Rows from block 5, named by matrix and row number. Each number is 200 + 30 x the weight over its row's rms, rounded and kept within 0 to 999. All counts start at 0. After the name is the row's rms in percent of the matrix's.
# fc2: squeeze-excite expand (model.mid.1.se.fc2.weight, 128x16), inputs 0-15
fc2.0,167,190,202,183,218,180,181,204,147,250,225,174,213,179,195,217,273
fc2.1,051,159,225,214,231,244,223,229,211,227,251,216,192,219,231,234,237
fc2.2,054,207,160,240,242,240,219,257,205,223,234,189,228,225,204,194,232
fc2.3,053,194,197,203,243,247,228,209,220,195,240,180,250,226,245,238,218
fc2.4,102,195,191,268,248,146,197,215,189,245,176,186,220,210,179,197,220
fc2.5,065,146,173,234,257,231,233,214,191,203,233,213,222,208,228,225,228
fc2.6,107,172,208,183,201,159,155,217,169,195,200,225,259,196,169,191,256
fc2.7,072,217,230,232,225,240,256,205,173,212,200,216,230,208,225,226,258
fc2.8,154,212,199,227,166,209,206,196,203,211,279,185,166,223,205,224,142
fc2.9,071,154,206,163,154,158,172,202,177,229,209,205,175,240,167,181,168
fc2.10,060,190,189,225,253,228,234,220,221,193,204,179,251,242,228,204,247
fc2.11,099,194,216,252,196,164,151,202,155,186,192,201,172,217,230,188,143
fc2.12,065,212,175,209,235,231,227,252,241,208,203,226,214,258,216,227,232
fc2.13,060,232,209,231,251,229,228,214,207,237,218,147,166,206,236,226,211
fc2.14,073,213,193,241,243,221,224,203,195,218,229,188,274,219,226,219,236
fc2.15,058,148,226,198,172,153,169,229,192,196,189,212,149,187,164,168,173
fc2.16,076,223,203,267,223,240,235,260,191,206,207,211,190,189,209,233,227
fc2.17,068,249,240,207,228,237,197,220,195,194,264,197,225,227,221,224,235
fc2.18,186,195,201,242,189,234,205,179,216,162,233,198,218,203,234,180,121
fc2.19,064,170,205,156,183,168,154,183,215,207,185,176,213,156,172,151,161
fc2.20,149,194,201,180,256,202,171,211,218,181,165,214,189,127,241,215,220
fc2.21,169,186,210,143,238,144,209,203,184,210,198,198,204,189,180,219,270
fc2.22,065,225,218,190,271,238,219,202,232,215,165,216,222,224,251,193,196
fc2.23,190,198,207,237,164,174,196,210,196,180,162,197,215,155,276,168,195
fc2.24,057,179,213,202,248,223,256,203,218,199,252,159,235,185,218,236,204
fc2.25,051,206,213,239,262,232,243,232,185,204,199,184,224,223,251,215,224
fc2.26,172,216,201,214,192,210,213,196,222,123,254,202,196,207,193,215,138
fc2.27,066,216,221,246,250,234,206,170,240,187,208,222,243,215,236,211,234
fc2.28,169,218,199,183,228,157,178,201,181,254,171,191,205,196,256,235,247
fc2.29,069,184,227,240,246,237,233,145,209,202,240,188,196,187,226,237,211
fc2.30,068,158,183,252,248,235,231,224,216,188,231,190,207,204,198,235,244
fc2.31,057,165,190,160,165,178,180,190,208,171,145,218,175,150,176,183,167
fc2.32,101,224,215,172,222,111,233,213,237,205,222,205,220,221,216,211,207
fc2.33,056,236,220,195,222,252,175,230,239,218,246,209,231,219,201,218,248
fc2.34,072,170,210,245,231,236,229,201,195,208,246,174,152,199,205,237,241
fc2.35,098,205,215,208,275,229,211,196,207,232,205,180,152,210,230,150,185
fc2.36,121,198,202,152,183,228,231,222,224,195,257,186,133,229,211,195,194
fc2.37,068,164,212,238,260,241,229,213,190,194,223,207,236,223,162,214,232
fc2.38,084,193,201,224,231,245,212,191,246,205,208,223,229,198,240,207,273
fc2.39,105,216,217,209,271,139,229,199,220,179,225,211,205,208,223,243,204
fc2.40,065,204,206,249,241,230,221,198,224,200,239,205,265,179,197,220,242
fc2.41,069,244,238,157,137,169,183,207,171,192,159,201,184,190,192,184,175
fc2.42,080,211,186,178,233,224,229,216,217,207,207,202,120,213,220,167,248
fc2.43,102,252,168,186,210,145,240,219,205,252,236,193,215,180,218,211,184
fc2.44,096,178,160,153,191,215,211,211,238,185,228,181,225,237,222,234,256
fc2.45,083,204,212,243,225,230,202,216,239,239,239,181,250,178,227,183,240
fc2.46,067,170,227,207,253,228,234,240,206,191,233,203,242,220,230,217,243
fc2.47,064,189,203,231,221,234,238,239,195,196,245,200,210,202,228,256,251
fc2.48,082,160,233,236,172,177,181,195,183,198,185,207,172,174,126,174,177
fc2.49,173,192,193,211,211,165,182,217,196,287,184,193,230,186,205,194,256
fc2.50,065,206,182,243,247,213,236,193,247,201,207,158,230,198,245,183,235
fc2.51,062,169,215,235,222,244,233,244,215,213,227,209,229,226,249,223,231
fc2.52,075,211,191,216,225,219,227,125,202,210,216,220,235,241,230,223,238
fc2.53,170,210,207,231,257,211,198,212,218,233,226,212,195,196,192,218,115
fc2.54,067,228,176,222,229,226,238,227,199,208,221,201,160,232,218,274,200
fc2.55,158,200,205,235,203,236,212,242,234,224,226,205,220,206,228,200,121
fc2.56,105,216,196,134,187,159,163,225,203,206,162,197,222,187,187,152,163
fc2.57,085,177,224,181,184,170,174,171,196,211,192,191,186,200,118,167,156
fc2.58,051,201,166,246,252,241,229,196,221,199,232,216,200,213,215,244,243
fc2.59,054,211,184,180,140,167,183,182,177,186,166,169,260,197,182,168,178
fc2.60,207,205,200,212,166,127,225,189,208,195,245,196,218,203,234,166,152
fc2.61,163,202,209,214,141,219,260,196,178,186,197,182,246,206,243,162,186
fc2.62,087,233,218,237,138,214,233,197,175,243,201,212,215,209,213,228,250
fc2.63,074,257,210,270,224,247,215,185,175,182,218,210,207,211,203,224,229
fc2.64,056,180,217,208,248,251,236,222,210,212,243,191,193,206,242,242,233
fc2.65,079,215,199,233,195,239,194,205,249,259,213,244,218,215,200,204,254
fc2.66,181,199,204,163,194,214,236,204,220,183,201,197,143,186,151,130,208
fc2.67,142,218,201,191,212,252,228,182,212,220,249,197,199,219,258,173,251
fc2.68,053,166,205,238,239,240,219,202,224,203,265,225,214,211,212,233,238
fc2.69,071,195,194,260,243,243,241,247,180,218,224,201,184,203,219,213,232
fc2.70,073,186,214,232,174,161,183,212,180,229,184,220,164,164,143,172,157
fc2.71,061,209,180,193,246,228,242,168,212,263,229,192,234,201,195,235,172
fc2.72,069,205,245,187,247,241,227,226,241,172,187,178,198,220,242,239,204
fc2.73,072,226,222,158,187,238,189,213,215,235,251,179,154,215,160,224,225
fc2.74,082,215,164,145,211,234,217,216,211,228,240,184,256,229,203,223,226
fc2.75,054,201,239,247,262,217,246,215,188,213,233,208,209,217,231,235,211
fc2.76,206,175,205,281,199,203,223,222,220,145,197,190,212,209,225,160,189
fc2.77,167,208,191,166,185,175,160,204,202,146,197,201,243,203,254,246,171
fc2.78,090,204,170,260,240,222,221,230,249,186,215,193,224,199,235,233,225
fc2.79,058,215,231,229,259,220,216,199,208,195,233,244,183,221,242,242,232
fc2.80,047,208,207,200,261,235,223,220,224,242,236,205,241,237,224,234,206
fc2.81,151,181,204,176,245,182,189,185,151,240,181,205,176,174,249,193,251
fc2.82,041,206,216,257,234,246,235,219,198,190,224,175,213,234,230,246,217
fc2.83,088,191,191,246,252,223,223,241,206,173,236,167,231,202,229,233,224
fc2.84,180,182,190,217,198,205,242,178,206,225,190,189,161,233,260,188,136
fc2.85,054,187,190,226,230,231,229,183,211,197,243,194,195,226,236,246,265
fc2.86,056,218,229,197,257,226,221,204,200,236,251,183,201,207,266,217,199
fc2.87,049,221,235,135,228,212,236,217,203,249,227,212,236,201,192,237,203
fc2.88,058,218,219,232,251,217,236,236,232,188,206,182,241,213,243,202,245
fc2.89,057,199,209,228,237,246,239,197,206,207,218,229,260,205,229,214,251
fc2.90,099,193,189,196,246,173,190,248,156,170,185,183,155,211,224,174,153
fc2.91,065,181,201,261,252,231,236,174,194,217,231,188,218,227,233,229,217
fc2.92,063,226,220,269,234,236,220,219,199,239,246,190,205,197,197,234,221
fc2.93,113,216,205,234,239,191,197,179,163,175,195,183,169,125,190,165,171
fc2.94,096,210,193,247,219,236,247,206,181,248,230,220,249,225,210,231,205
fc2.95,077,175,180,236,241,247,219,231,235,238,230,209,189,212,222,249,197
fc2.96,182,199,188,208,177,251,246,194,190,231,222,212,142,186,233,159,170
fc2.97,067,235,219,213,238,237,193,219,194,171,263,229,203,231,204,217,249
fc2.98,099,197,195,246,142,169,237,201,228,149,205,206,167,170,197,234,200
fc2.99,159,232,210,218,222,233,204,244,241,203,222,208,196,233,183,206,124
fc2.100,058,215,211,245,281,231,239,231,200,185,202,189,216,210,219,212,226
fc2.101,061,182,206,213,233,244,211,250,214,251,221,211,253,229,195,220,227
fc2.102,067,210,163,183,231,227,217,181,262,181,168,211,238,223,234,206,243
fc2.103,080,204,206,166,235,230,138,195,204,194,207,192,202,184,205,274,235
fc2.104,064,188,179,231,238,245,235,231,203,194,217,240,226,229,231,209,253
fc2.105,069,192,200,230,194,239,237,217,235,237,169,163,232,172,221,244,234
fc2.106,152,222,192,209,221,129,231,202,239,202,197,204,182,198,231,248,247
fc2.107,065,173,219,186,258,235,229,226,214,187,233,210,192,233,236,247,229
fc2.108,053,193,232,257,266,238,220,233,218,203,243,192,210,195,198,217,210
fc2.109,069,210,234,190,238,237,235,226,215,212,240,223,229,206,227,241,250
fc2.110,063,181,211,200,191,210,208,204,222,223,252,181,236,259,229,249,239
fc2.111,150,219,187,152,125,203,219,152,218,199,221,216,197,236,204,169,201
fc2.112,056,184,203,232,235,234,243,216,187,235,243,136,205,209,227,212,215
fc2.113,095,231,187,187,234,233,210,216,198,187,217,225,225,218,282,200,242
fc2.114,063,202,223,235,259,243,243,203,182,228,209,221,257,218,192,211,205
fc2.115,066,206,233,253,210,234,252,206,171,230,213,214,237,200,172,235,232
fc2.116,054,181,211,226,247,250,228,217,211,193,252,227,220,198,215,210,255
fc2.117,083,153,193,198,229,208,230,179,245,207,243,191,260,215,235,210,227
fc2.118,086,245,194,221,210,242,203,199,222,206,207,238,238,253,145,207,225
fc2.119,064,165,225,249,219,247,244,210,203,217,238,222,222,215,211,218,245
fc2.120,065,198,198,225,233,230,226,188,235,212,224,196,119,198,229,211,239
fc2.121,140,217,199,140,211,254,239,195,218,221,250,188,214,195,186,230,236
fc2.122,085,194,219,178,215,204,223,215,270,211,135,201,185,231,197,245,203
fc2.123,064,171,230,216,241,226,209,232,229,208,267,172,199,204,234,230,224
fc2.124,044,182,172,198,241,255,238,210,200,271,228,183,195,180,210,205,220
fc2.125,184,228,199,225,195,217,193,189,217,238,235,220,256,218,218,265,167
fc2.126,088,212,226,228,154,243,204,232,228,230,211,202,209,152,218,235,246
fc2.127,106,210,179,195,193,181,269,207,147,204,220,200,184,250,207,239,232